Rows from block 3 of a small image classifier, named by matrix and row number. Rows with one number belong to one neuron. Each number is 128 + 24 x the weight over its row's rms, rounded and kept within 0 to 255. All counts start at 0. After the name is the row's rms in percent of the matrix's.
After each neuron's rows are labels from the 100 images, of 14976, where the neuron reaches its highest value: "place" is the part of the image that holds the peak; "responds to" is what is common among them. Only what is clearly more common there than usual is listed. The data: larger renderings of crowded toy scenes.
# fc1: MLP up (model.blocks.3.mlp.fc1.weight, 256x128), inputs 0-127
# fc2: MLP down (model.blocks.3.mlp.fc2.weight, 128x256, transposed), outputs 0-127

fc1.106 099 [135 131 154 117 112  94 141 139 143  85 147  75 119 123 135 148 133 123 180 121  92 148 126 129 112 102 133 139 101  93 127 130  86 128 144 176  80 135  85 139 129 148 144 121 105 115 145 116 105 128 128 125 114 109 100 122 124 155 136 146 105 138 116  97 165 120 115 106 151 150  98 140 153 143 110 125 144 109 166 104 120  84 119 138 150  69 109 109 140 168 150 155 171  78  96 134 105 107 115 121 156 164 149 123  74 140 121 127  98 163 126 124 130 107 118 139 137 116 126 112 165 151 172  73 105 122 126  82]
fc2.106 098 [142 113 151 136 120 132 110 121 117 128 132 118 123 157 115 136 107 108 112 125 110  70  96 138 163 111 140 152 118 135 198 123 125 140 111 195 123 121 110 118 150  94 161  75 161 166  89 154 145 142 117 123 128 155 123 118 156 140  97 119 115 140 118 135 104 100 122  94  64 155 114 146 117 141 115 123 144 135 137 150 163 124 154 146  76 115 147 143 138 143 165  90 107 117  96  79 131 108 144 140 140  93 167 126 135 155 106 163 144 146 128 172 153 124 150 163 138  82 124 107 151 119 159 119 117 113 138 123]
place: centre
responds to: umbrella; largest object: umbrella

fc1.77 092 [148 128 102 146 122 157 123 184 159  84 178 133  84  83 157 147 111 137 119 145 126 142 114 163 171 116  75  95  98 129 155 109 156 122 148 155 151 152 146 121 142 160 112 133 131 125 160 105 118 132 168 164  95 134 152  61 125 154 121 116 145 128 142 119 159 124 134 115 172 173 150 111 122 130 111 150 169 114 139 145 139 122 118 132 121 166 100  95 143 128 112 113 151 139  92 142 149 130 104 116 122 141 135 141 118 122 123 121  99 158 163  91 114 111 116 140 111 145 116 130 137 168  85 163 115 120  93  96]
fc2.77 097 [109 121 116  80 121 147 158 136 108 103 144 138 147  92 134 139 136 115 124 151 144 112  72 165 117 159 121 127 146 152 117 161 143  99 120 150 124 145 154 136 151 114 115 147 119 119 103 149 107 139 125 127 124 108 124 141 128 133 193 161 125 134 119 137 129  87 136 106 136 115 103  98 148 138 108 164 106 145 104 143 148 169 123 133 138 143 150 141 114 112 166 159 113 116 175 141 174 199 111 158 132 122 137 130 121 134 112 114 130 132  93  85 136 120 150 101 110 134 152  93 107  39 158 126 105  74 136 146]
place: bottom centre
responds to: barrel; largest object: barrel

fc1.71 096 [124 162 113 152 144 132 118 124 124  71 163 138 111  84 136 114 134  93 114 140 107 111 122 141 135 134 129 118 134  52 122 136 145 174 112 100 103  89 104 152  93  88 150  82 127 126 152 141 152 143  83 140 108 144 142 117 122 115 115  66 119 150 150 116 126 130 148 152 148 107 149 138  96 138  99 110 116 122 137 127 150  99 115 130 117  85 132 141 157  87  78 155 117 151 151 100 163 159  89 140 133 161 102 182 134 131  72 106  98 120 144 157 148 151 122 125 140 136 152 138 152 113 114 143 135 132 124 121]
fc2.71 097 [104 140 129 148 158 114 147 122  97  68 159 130 154 158 127 179 166 111 158 109 162 108 156  99 118 127 140  80 134 151 124 118 118 146 124 126 135 107 102 106 129 119  94 125 136 135 134 120 121 122  98  78 100 125  72 140 183 173  94 128 133 128 116 143 158  93 108 156 150  95 125 154  94 111 120 123 157 136 126 156 107 106 130 107 175 102 109 130 130 130  82 120 141 139 118 155 104 137 108 125 102 167 127 102 141 122 120 157 124 130 155 144 142 105 118 124 106 162 123 119 161 160 141 145 141 200 150 151]
place: middle right
responds to: tree; largest object: tree

fc1.254 080 [150 107 108 113  82 119 128 182 126 132 120 101 133 130 110 105 139 145 152 141 143  66 146 135 118 158 128 133 139 185 108 171 145 132 139 166 172 101 111 109 120 141 131 118 123 138 119 162 105 112 158 140 134 122 143 122 178 117 132  93 149 133 145 182 149 172 104 101 129 127 133 135 138 136 104 167 145  97 121 103 134 116  90 189 151 134 111  73 147  99 135 112 136 103 148 139 106 148 113 123 127 123 109 148 117 139 173 117 120 123 103 150 125 130 188 124 131  77 143 113 109 174 122 108 128 101 143 100]
fc2.254 087 [121 102 140  97 116 121 121 108 128 110 124 132 128 131 120  93 148 123 102 165 175  68 143 152 143 141  87  93 136 108 160 148  76 118 133 143 109 112 173 108 123 141 117 132  50  89  85 129 139  94 119 155 129 112 128 130 135 102 139 113 121 119 176 122 108 125 129 137 145 114 121 107 157  78  56 113 135  98 101 133 138 132 117 104 117 126 136 139 139 115  98 128 118 148 118 124 115 120 101 171 138 156 146 150 116  72 119 123 143 158 152 106 139 158 103 142 129  87 137 119 126 121 157 163 139  83 132 151]
place: bottom centre
responds to: barrel; largest object: barrel; mug; largest object: mug

fc1.122 097 [156 156 101  79 115 103 135 121 121 126 113 124  74 126 135  95 142 130 119 114 103 147 113 169 152 156 178 167 147 145 134  98 140 126 137 112 140 115 105 154 131 161 123 118 188 127 128 107 134  94 144 130 139  96 112  92 106 124  99 115 126 152 148 138 170 130 155 151 130 128 106 119 115 124 161 120 104 129 115 149 154 157 100 109 121 114 148 140  82 175 130 139 144 112 147 139 134 137 113 167 167 148 144  66 125 174 142 120 155 101 119 171 116 131  93 114  91 151  71 170 150 128 149 115 154 127 145 141]
fc2.122 104 [161 118 155 101 147 130 162  95 127 139 153 180 126 147 137 117 112 106 124 116 126 162 120 139 152 117 153  91 144  94 127 137 147  92  97 116 142 110  45  98 150 126 141  96 123 136 114 134 104 131 153 106 122 166 153 109 112 189 145 129 151 131 145 129 135 124 107 155  84  57 141 142 111 142 139 146 141 113 113 141 125 127 125 132  74 127 116 143 102  94 129 156 140 136 138 104 140  80 148 142 158 162 133 129 154 130  80 184 141 134 130 121 119 114 151 109 156 116 144 141 157 123  97 116 172 138 105 125]
place: middle left
responds to: umbrella; largest object: umbrella; largest object: barrel

fc1.160 096 [132 149  94 129 109 116 106 128 137 127 112 110 139 101 112 109 126 121 142 123  88  91  95 122 131 130  98 149 132 160 121 134 121 169 100 151 140  97 142 102 123 150  88  99 130 131 178 142 102 123  93 145 137 129 145 127  85 134 178 161 124 128 144 120 155 138 131  91 131 126 118 162 122 118  67 125 139 123 118 132 178  94 129 145 129 110 158 126 118 148  82 113 146 135 170 138 145 145 132 162 160 123 145 129 121 131 112 121 139  45 110 107 100  90 112 127 126  86 182 133 135 184 132 120 133 139 135 186]
fc2.160 106 [ 77  80 121 118 109 161 144 168 113 139 185 130 119 112 104 140 117 123 137 155 173 138 126 100 104 114 124 143  85 113 143  96 158 140 127 143  97 103 110 129 137 158 129 161  70 138 132 151 140 107 131 145  99 117 112 146 127  76 142  91 141  89 139 165  92 163 104 132 144 139 140 169 123 108 167 128 141  84  78 141 135  86  95 121 102 140 118 129 123 149  89 169 149 137  93 125 152 140 142 150 147 136 126 122 101 133 130 115 110 124  88 163 145 137 109  78 128 131 149 141 121 145 138 162 122 129 136 101]
place: centre
responds to: barrel; mug; largest object: barrel

fc1.20 104 [131 145 131 128 120  84 124 141 125 130 125  92  88 136 102 147 101  84 108 147 105 147 146 128 113 127 118  87 121 168 124 140 155 119 149 131  91 138 118 115  92  97 131 127 137 116 166 112 117 140 148 124 119 127  99 139 117 137 122 148 140 111 132 141 164 117 136 130 118 206  64 126 124 140  84 172 133 112 120 125 148 127 135 151 166 140 137 123 144 175 126  86 126 100 128  87  91 136 144 128 143 127 178 111 127 168 110 113  90 148  68 162 165 104 110 139 151 167 137 159  92 126 176 124 139 123 143 120]
fc2.20 108 [161 141 147 139 134 110 115 116 144  93 137 124 149 134 123 131 139 117 135 124 104 131 108 126 191 105 161 153  95 118 144 150 138 137 148 154 105 126 107 150 164 121 148 151 129 140 109 130 120 139 136 145  92 118 165 104 165 113 137 134 121 147 163 122 112 125  83 122 108 122 143 129 161 125 162  93 111 110 134 101 182 159 163 149 100 125 135 176 129 137 105  87 158 128 137 163 134 129 125  76 124  93 202 141 111 116 185 156 109 154  86  67 156 158 113 164 121 144 127 111 146 137 118 118 103 112 146 133]
place: centre
responds to: teapot; mug

fc1.221 096 [ 84 114 148 162 150 141 106 113 132  81 120 109 136 133 122 135 149 138 109 119 141  73 164 125 121 127 105  80  96 181 136 142 112 135 129 119 143 108  74 171 136  87  91 146 149 160 142  79 142  92  97 134 156 111 118 113 131 122 119 104 113 114 124 131 160 118 155 118 127 145 153 115  99 143  93 150 139 138 107 123 151 141 126 123 120 137 145 121 121 104  98 127  91 105 160 135 114 174 106  92 132  88  80 111 125 129 168 172 165  86 110 124 137 182 110 162 124 127 143 131 119 127  95 107  94 131 116 136]
fc2.221 102 [144 145 120 112 115 142 103  99 138 138 142 150 122 141 159 155 136 153 143 161 101  75 169 123 108 113 137 133 149  92 167 114 105 109 134 156 156 133 124 102 102 117 122 123 106  78 155 103 133 106 116 154 137 151 159  94 123 123 117 120 121 147 113 121 125 106 128 176  95 118  77 152 117 136  91 121 125  99  68 173 124 163 141  66 108 118 111 108 105 133 135 125 112 140 109  65 130 129 178 158 150 117 137 117 108 123 145 146 150 186 125 148 139  74 137 119 119 121 137 160  94 146 122 144 123 117 114 125]
place: middle left
responds to: tree; umbrella

fc1.240 110 [128 134 118 125  93 124 151 132  75 157 126 146 101 138 157 144 131 107 180 102 193 104 163  89 101 123 138 171  95 109 118 110 111 109 107 128  95 120 146  94 141 119 146 128 147  85 132 133 124  75 114 102 141 149 131 116 133 137 110 119 131 208 143 141 122 108 125 130 101 128 126 119 104 140  92 124 115 116 162 132  98  98 103 150 125  91 167  83 128 121  80 169 131 116 126 110 114 153 118 132 148 132 134 120 151  89 108 107 106 135 138 108 125 126 120 143 156  75 117 169 111 147  94 130 156 154 113 134]
fc2.240 106 [110 134 151 125 153 165 126 120 153 159  87 142 145 142 101  94 155 114 110 132 147  80 125 125 112 117 140  94 112 149 138 111 133 119 125 130 139 130  82  89 124 111 120 134 160  73  90 102 121  96 135 113 124 150 119 151 126 141 126 164 112 143 107 137 151 170 159 182 135 105 127 133  79 154 138 181 120 153 117 113  96 161 139 120  74 153 147 154 142 117 163 130 160 108 124 141 126 150 168 165 148 105 108 113 144 103 104 116 134 150 129  89 143 120  80 126 118 122 132  87  70 109 150 163 133 112 140 134]
place: centre; middle right
responds to: barrel; largest object: barrel

fc1.104 102 [123 154 146 110 135 111 104 123 172 147 106 131 116 102 142 132 175 123  83 115 166 124 129 100 133 148 116 143 123 123 117 110  78 160 120 114  84 115 113 134 128 113 112 125 124  87 138 169 111  91 118 122  89 114  85  97  92 149 120 124 119 146 118 138 142 204 164 108 152 127 114 117 175 135 103 133 136 107 143 154 163 162 146 164 110 129 111 107  81 146 142 143 141 132 150 161 151 165 112 108 172 113  91 148 146  90 121 121 107 127 120 134 159 138 105 111 134 141 172 128 167 149 119 126  86 145 104 153]
fc2.104 102 [109 136 118  95 136 142 130 150 155 150 104 121  95  90 119 119 102 121  73 185 140 115  72 114 163 156 117 115 106 145 152 101 153 131 114  89 130 101  71 177 140 117 140 164 110 139 183 141 139 108 127 141  89 151 128  88 151 142 143 118 118 149 173 144 107 138 117 110 116 133 122 152 143 160 140 161 129 159 137  76 115 126 114 118 126 108 149 174  98 131 178 125 127 104 141 116 132 135 127 132 135 129 120 127 176 124 115 103 150 128 112 159 118  93 111 100 134 158 140 108 144 109  95 146  95 149 147 102]
place: centre; middle left
responds to: umbrella; largest object: umbrella

fc1.38 106 [ 99 136 153  94  91 118 117 148 124 131 116 124 120 147 115 144 171 140 162 107  97 130 150 115 128 109 129 157 130 144  83 116 119 169 106 149 163 149 146 118 134 109 146 132 163 120 128 112 189 120 131 138 112  92 107 100  89 157 137 143 135  68 105 140 110 150 120 101 113 134  74  86 106 106 129 113 109  85 194 149  97 137 119  72 130 117 175  97  98 141 124 117  99 106 133 153 102 160 137 136 140 109 125 143 144 149 189 115 114 159 141 139 132 154 148 123 112 142 141 136 126 107 101 151 126 149 124 106]
fc2.38 101 [147 122 129  92 118 156  90 128 116  94 116 102 100  94 107 144 138 121 121 126 119 144 137 137  90 124 125 142 113 116  91 156 120 100 176 134 164  95 146 119 130 105 146 142 115 143 120  88  81 129  67  97  94 129 169  54 112 128 109 138 151 115  99 123 137 128 115 162 116 147 144 122 121  71 106  97 136 152 116 121 112  92  79 105 110 136 124  95 151 138 119 146 157 120 115 144 127 127 116  92 144 164 110 107 160 196 124 120 111 110 110  97 159  94 129 142  95 129 113 105 141 142 114 119 131 113 120  95]
place: middle right; centre
responds to: tree

fc1.105 107 [ 79 131  73  95 118 112  97 125  82 144  74 136 122 171 127 135 131 153 148  96 114  83 140 166 116  96 116 147 116 111 118 137 130  81 139 115 172 150 147 148 170 135  94 150 160 131  79 127 134 141 144 129 111  97  93 107 121 124 123 151 159 131 136 144  91 118 121 135 109 124  95 112 172 116  94 118 119 141 138 130 143 169 109 153 100 125 130 115  72 135 115 124 132 105 111 128 147  97 124  93 135 112 158  89 112 122 129 137 148 126  71 113 116  79 139 123 132 156 126 144 113 157 143 111 148 103 120  86]
fc2.105 097 [126 146 168  88 159 109 145  91  91  85 121 150 189 104  95 161 119 155 105 122 136 145 129 141 102  74 131 134 118 148 121 123 140 128  99 122  89  90 172 100 131 161 171 142 149 168 141 100 146 124 111 118 108 114 107 157 118 187 159 118 120  85  86 131 126 105 120 173 127 139 172 124 139 128 145 125 105  79 141 109 108 153 157 138 157 133 120 131 148 152 120  72 121 114 152 103 132 130  88 124  97 126 145 111 124 126 162 133 159 128 112 103 148 118 101 115 139 125 138 118 114 128 138  98 121 143 107 137]
place: middle left
responds to: trophy; tree

fc1.80 097 [134 115 129 111  84 120 123 138 173 116 105 169  80 135 107 130 108 130 134 135 168 128 127 100  96 150 106 122 108 150 124  93 131 166 131  96  92 150 131 189 138 112 114 106 123 154 161 126 120 170 151 132 144 159 146 119 123 104 124 165 108 132  87 159 178 120 117 108 126 133  96 112 149 149 166 189 141 145 116 153 156 114 138 120  99 122 131 134 130 155 125 182 145  88 143 127 150 115 108 119 146 150 141 176 116 114 132 115 178 164 136 134 150 145 171 102 126 140 162 158 143 129 149 122 109 154 162 112]
fc2.80 089 [ 87 116 179 124 146 111  83 136 112 145 131 119 140 104  66 161 109 173 168 166 153 145 138 109 110 139 136 119 100  91 118 128 147 112 101  93 161 122 143 136 134 102 144 138 118 127 156 127 152 115 129 117 135 152 112  99 126 146 101 122 109 137 123 135 147 125  86  77 142 115 161 103 120 178 127 120  94 125 121 111 125 149 144 117 152 124 104 188 102 117 157 117  89 127 165 131 101 134 149 129 120 137 107 150 170 130  96 131  74 152 138 154 163 141 101 152 174 138 104 109 104 139 126 127 112  86  91 135]
place: middle left
responds to: arch; largest object: arch

fc1.57 081 [151 112 142 117 143 123 134 152 161 133  99 166  99  60 136 150 120 134  82 186 112 163 123 119 112 118 120 150 117 113 107 126 148 122 106 109  87 152 132 109 137 143 152 109 162 114 150 123 134 106 122  86 119 128 135 144  91 145  85  83 130 127 123 155 144 137 130 113 143 108 118 128 116 101  88 129 132 127  96 147 122 157 107 142 111 161 162  95 125  82 150 154 123 142 165  56  75 157 145 142 114 128 114 137 147 106 150 147 140 114 195 142 124 124 155 145 108 123 130 150 125  88 127 156 149 114 151 115]
fc2.57 085 [114 124 175 124 154 114 179 112 146 132 133 126 145 144 107 155 120 154 132  93 126  98 115  95 113 154 151 185 145 142 152 111 130  98  88 119 156 120  89  95 115 166 135  90 170 130 141 107 140 143 135 119 109 107 105 165 138 122 171 130 127  97  95 160 126 129 162 164 128 107 137 133 140 183  83 112 127 135 160 121 146 117  79 139 147 108 115 147 139 101 114 129 118 139 112 151  78 157 131 147 121 175 125 131 130 136 101  89 117 135 174 104  99 147 106 115 109 167 104  79 120 125 107 123 114 106 116 108]
place: middle left; centre
responds to: trophy; largest object: trophy

fc1.91 098 [144 107 105 114 151  91 125 173 165 179 102 157 122 190  98 161 130 102 127 153  95 113 153 113 100 120 131 125  96 101  98 120 103 140 137 141 129 125  96 109 130 140 100 161 125 157 112  92 147  91 119 140 166 128 132  76 113 131 126 134 135 117 119  98 123 102 177 108 140 148 110  96 135 145  85 142  87 126 109 143 132 114 146 162 104 101 149 132 101 119 165 146 147 140 165 143 139 120 141 153 169 121 128 163 128 130 102 151 133 112  75 111 112 131 140 167 129  95 130 157  94 132 105 158 110 136 173 116]
fc2.91 098 [126 115 156 104 141 163 144 118 136 148 141 171 177 163 109 148 125 170 128 112 119 142 131 129 113 126 120 111 122 167 158 151 120 132 130 144 147 169  94 121 108  99 149 145 155 101 119 140 134 140 162 186 169 157 135 125 125 112 123 174 163 120 123 155 127 105 127 110 148  92 135 152 106 138 111 157 103 130 147 135  94 157 128 167 132 104 139 163  81 152 105 137 146 102  95  95 121 160 123 133  82 134 142 126 131 145 159 189  89 179 130 140 114  95  77 109 135 165 131 116 104 135 135 115 113 133 116 102]
place: middle left; centre
responds to: pine

fc1.60 090 [ 81 139 135 115 146 108 119 128 132 114 124 128 135 121 113 134 118 104 130 111 110 101 120 126 147  82 102 125 126 124 140 147 148 137 138 128 141 125 103  89  93 120  88 144 127 118 165 124  45 155 124 163 135 163 136 103 110 127 175 112 114 104 146 108 145  70 132 151 145 125 101 126 107  82 130 109 133  61 125 155 123 159 124 117 163 121  38 118 135 141 112 165 111 111 121 136 111 138 133 124  94 138 123 137  73 151 127 124 120 148 132 116 133  82 135 106 145 151 143 176 140 142 139 140 129 148  87 142]
fc2.60 102 [115 122 176 131 136 117 149 154 146 141 150 135 163 161 117 119  62 147 147 149 118  76 133 133  76 125  89 153 153 155 131 128 128 126 143 143 150 114 152 121 105 149 123 117 152 169 133 153 146 128 147 111 149 129 158 165 163 139 136 132 110 156 139 175 122 128 129 131 142 147 101 139 130 167  88  93 105 129 129 119 123 131  67 104 107 158 135 171 169 137 139  96 150 149 147 142 123 136 137  77 153 126 148 112  96 144  90 129 146 143 133 110 177 147 172 128  89 134 147 119 141 108 124 127  74  95 118 121]
place: bottom centre
responds to: car

fc1.215 093 [116 110 148  98 125 122 135 165 100 131 172 129 127 125 113 163 113 142 131 124 111 113  97 159 102 136 156 140 106 137  90 164 144 131 117 169  97  82 117  89 133 157 134 131  99 129 110 150 122 125 121 132 114 128 100 109 159 159 112 163 142 128 111 169 140 119 128 125 136 171 103 140 139 110 123 146 124  96 174 130  85 108 109 183 152 102 101  90 145 135 123 161 152  97 118 105 140 188 131 114 127 127 111  98 100 126 160 106 106 125 127 160 102 136 134 159 117  81 114 127 136 191 144 133 124 125 130  59]
fc2.215 101 [129 107 100 125 124 114 165  97 113 132 102 142 109 125 146 158  91 135  81 129 157  95 159 134 152 139  99  68 157 130 117 130  93 124 129 140 126 105 121  98 125 131 113 127 134 106 116 136 134 123 104 135 163 101 113 146 145 140 122 149  85 152 121 133  95 163 105 142 116 155 113 120  96 122 131  91 194  95 134 119 186 142 123 150 104  81 148 142 138 110 154 127 129 139 100  73 109 126 160 139 129 128 132 173 124 116  95  84 150 181 129 129 111 128 139 157 125  65 172 104 104 138 123 135  99 130 112 126]
place: bottom centre
responds to: mushroom; umbrella; largest object: umbrella; largest object: mushroom

fc1.199 101 [162 236 100 109 161 131 166 139 106 110 151 140 161 141 113 117  89 112 164  92 146 145 126 114 115  90  88 129 116 149 137 132 135 113  98 129  90 162 100 137  69 130 118  67 102 135 118 127 158 167 129 134 124 149 111 102 133 127 147 132 137 122  89 106  90 127 161 153 129 131 100 134 140 134 122 124 142 131 105 117 135 132 137 154 114 130 128 143 117 123 136 126 134 135 116 133 129 147 103 157 157 178 154 126 135  93 125  93 104 119 115 173 107 102 119 131 123 172 117 150 153 102 125 119 140 127 149  85]
fc2.199 121 [143 144 102 129 141 150 119 133 116 129 128  82 149 171 113 141 121 141 147 143 121  73 120 136 117 129 146 124 124 119 141  65  92 124 120 156 170 165  90 121 115 107 137 116 136 125 113 129 109 104 115 125  87 108 126 134 147 120 107  86 104 131 128  92 124 177 179 143  82 165 112 100 162 111 123 139 137 110  86 109 123 109 119 132  71 112 123 113  84 111 127 125 122 153 115 120 139 145 123 107  94 171 143 149 123 147 112 179 146 133 113 133 170 146 159 148  62  92  92 154 136 116 140 149 122 134 107 141]
place: middle right
responds to: barrel; largest object: barrel

fc1.189 100 [140 185 149 156 134 142 138 127 115 123 142 162 177 115 135 110 153 120 133 128 141 127 109 107 132 143 179 121  95 130 101 136 172 114 162  77 157 101 132 122 155 141 121 147 126 102 115 160 117 116 115 160  96 123 127 122 103 164 148 125 116 145 155 134 136 121 108 126 110 139 101  94 132 106 175 109 119 131 156 132 147 139 112 130 138 152 114 135 147 167  98 115 145 163 149 130 170 123  68 151  79 160 170 149  93 107 111  76 126 142 173 119 113 148 160  90 124 108 119 169 148 143  86 138 153 127 112 107]
fc2.189 100 [172 111 122 123  90 115 137 141 142 175  93 171  99 104 115 123 115 170 124 138 165 105 132 146 103  80 156 106 141 170 102 146 130  92 127 148 122 127 117 112 173 158 134 115 142 102 122 126 109 162 149 159 127  89 137 112 123 127 155 202 116 124 100 176 121 123 136 118 134 111 107 134 139 126  99 109 113 138 178 154 136 147 119 141 143 158  99 148 112 113 132 142 153  58 130 108 121 114 123 125 176 138 134 114 173 115 135  70 141 141 148 120 124  99  97 129 101 133 144 155 107 142 102 141 148 124 137 116]
place: middle right; bottom right
responds to: pine; largest object: pine

fc1.179 110 [135 126 117 112 166 115 131 151 128 148 129  93 116 164 126 168  89 121  91 148 110 134 126 154 122 141 107  88  87 139 157 175 107 131 119 100 119 160 145  97 108 102 127 115 162 115  89  83 137 135 147  73  93 133 143 126 116 124 165 116 130 133 133 149 114  93  90  88 140 130 148  61 120 112 114 136 144 126 124 106  97 113 135 116 114  88 127 105 122 135 111  74 137 163 159  70  93 130 103 152 134 137 119 103 110 138 128 113 133 112 144 134 135  72 134 121 150 110 119 151 136 106 148 134  73 159 133 110]
fc2.179 101 [156 138 168 115 114 117 121 108 156 126 114 120 152 139  99 140 143 101 163 124 140 123 139 154 112  89 154 131 125 117 128 115  79 112  84 137 135 123 106 153 147 103 128 115 120 127  92  68 147 157 115 155 148 138 128 101 168  89 116 112 113 120 126 154 137  67 108 154 123 140 130 122  99 137 122 156 110 179 127 144 110 101 114 161 173 129 145 155 123 102 111 164 103 158 101 159 191 117 133 112 124 146 104 148  91 121 107 117 127 116  97  82 137 101 123 149 109 163 113 118 126 112 115  70 123 152 113  80]
place: centre
responds to: robot

fc1.37 095 [133 170 128 126 106 145 100 133 123 175 126  99  95 113 142 162 150 153  93 105 157 139 130 162 100 111 132 116  88 103  93 149 135 183 193 155 101 116 125 132 144 128 128  79 152 100 159 115 141 124 105 149 142 118 136 108 106 108 130 109 133  79 171  95 129  97 136 123 117 142 167 100 121 136  84 116 161 149 154 128 162 108 128 128 152 129 140 164 169  92 137 153 146 143 141 101  94 159 151  92 128 127 151 137 111 166 142 165 150 125 118 107 148 171 133 131  85 121 119 121 151 135 129 130 116 155 120 152]
fc2.37 091 [ 72 124  75 120 139 113 104 135 176  89 138 134 115 139 157 102 158 108 120 137 156 118 134  84 101 120 125  88 126 122 122 147 105 115  93  99 108 133 133 171 172  99 115 107 110 162 146 101  91 155 128 147  92 136 114 120 110 184 128 135 153 136 153 129  91 126 151 100 128 137 109 144 154 129 143 119 137 111 111 128 131 136 107  98 144 157 127 157 123 128 141 133 152 123 113 181 144 107 154 138 157 159  89 138 124 139 154 108 116 105 161 134 138  89 116  95  87 112 157 104 144 148 116 112 142 162 107 195]
place: centre
responds to: mushroom

fc1.118 086 [133 125 120 140 100  99 125  84 114 102 111 133 104 105 116 132  84 117 121 157 142  91 137 124 186 107 100 183 129  87 187 109 137 124 141 104 130 128  91 118 111 110 127 142 118  73  84 151 129 110 165 159 140 144 150 141 135 149 166 147 120 129 131 164 107 117 101 128 132 136 115 156 149 150 122 166 149 122 126 133 149  97 153 102  98 123  77 143  96 131 101 179 129 146 101 166  76 154 136 135 131 148 104  89 136 135 131 125 113 140 138 154 133 108  94 114 130 145 149 112 114 131 104  97 165 147 140  90]
fc2.118 090 [ 98 131 139 115 139  78 116 129  80 121  95 109 112 111 171 150 140 122 127  94 155  88 150 142  73 126 162 133 162 127 150 127 160 122 152 171  77 104 160 154 154 120 150 110 147 141 116 100 159 157 132 130 130 114 102 135  72 133 113 160 111 140 150 134 143 137 134 160 137 104 123 165 117 159 134  95 172 115 120 119 151 152 129 143 151  99 142 121 132 137 132  89 139  99 162 169 118 149 119 137 158 133 134 140 135 174 145 147 109  92 125 119  87 123  94 164 109  92 140 105 148 148 116 141 101 123 122  81]
place: bottom left
responds to: tree; largest object: tree

fc1.225 095 [154 183 165 142 121 144 150 118  99  77 125 130 151 108 120 162 135 165 122 117  95 134 172 118 144 135 150 110  98 131 143 105 108 168 143 149 144  98 132 138 137 116 142 122 182 117 108 110 149 112 165 146 119 138 145 133 134 127 133 138 120 120 152 129 144 146 147 162  93 113 127 162  97 126 147 126  77 100  74 116 157 110  98 154 142 123 108 144 124 142 111 143 148 143 112 157 110 106 115  98  93 114 116 136 154 143  79  43 144  97 140 163 161 165 142 105 142 142 101 128 151 127 124 126 100 146 143  96]
fc2.225 099 [148 129 144  77 108 116 117 112 132 139 152 162 154  99 151 126 104 132 139 125 151 136 125 104 128 135 141 131 154 135 112 145 152 188 188 134 135 203 101 109 176 125 118 143 150  87  97 129 113 139 130 144 109 120 110 134 122 181 159 176 127 163 147 148 120  99 113 148 178 141 126 112 116 125 128 135  95 123 121 139 131 160 150 109 137 114  85 128 100  96  87 142  85 119 136 121 144 126 107 133 173 146  99 102 149 137 143 129 119 139 126  93 119 155 122 160 173 132 159 116 126 182 116 151 111  98 116 124]
place: middle right; top right
responds to: pine

fc1.96 113 [111 128 143 138 123 116 130 117 137 150 105 125  79 105 126 132 121  96 152 112 134 179 147  68 172 173  79 164 128 156 147 122 172 125 123 111 115 139 134 158 131 166 111 129 184 121 149 140  99 119 114 117 135 100 127 125 174 110 140 157  97 180 131 105 124 131  97  99 155 111 142 137 128 168  98 112 138  74 124 132 154 117 148 169  92 140  88 130  95 130 107 162 155 114 114 117 103  86 129 150 134 115 106 112  99 133 157 117 140 138 132 134 147 105 141 121  99 112  93 137 150 135 133 135  95 118 182 139]
fc2.96 113 [114 170 145 119 182 156 152 162 110 115 123 124 140 123 116 121 111 140 173 129 133 160 151 115 124 123  84 150 141 127 173 114 142 159 129 179 126 123 113 110 104 142  89 106 112 124 162 160 122 139 118 141 124 116 142 109 154 106 138  93 108 114 178 131 157  82 148 164  99  99 144 185 129 114 135 123 149 143 155 146 111 156 116 129 121 121 104 120 141 149 104 132 105  97 109 150 118 126 120 101 120 126 152 124 178 123 168  88  82 121 136 112 144 114 148 131 115 134 125 135 191  73 132 121 150 178 166 118]
place: middle left
responds to: umbrella; barrel; largest object: barrel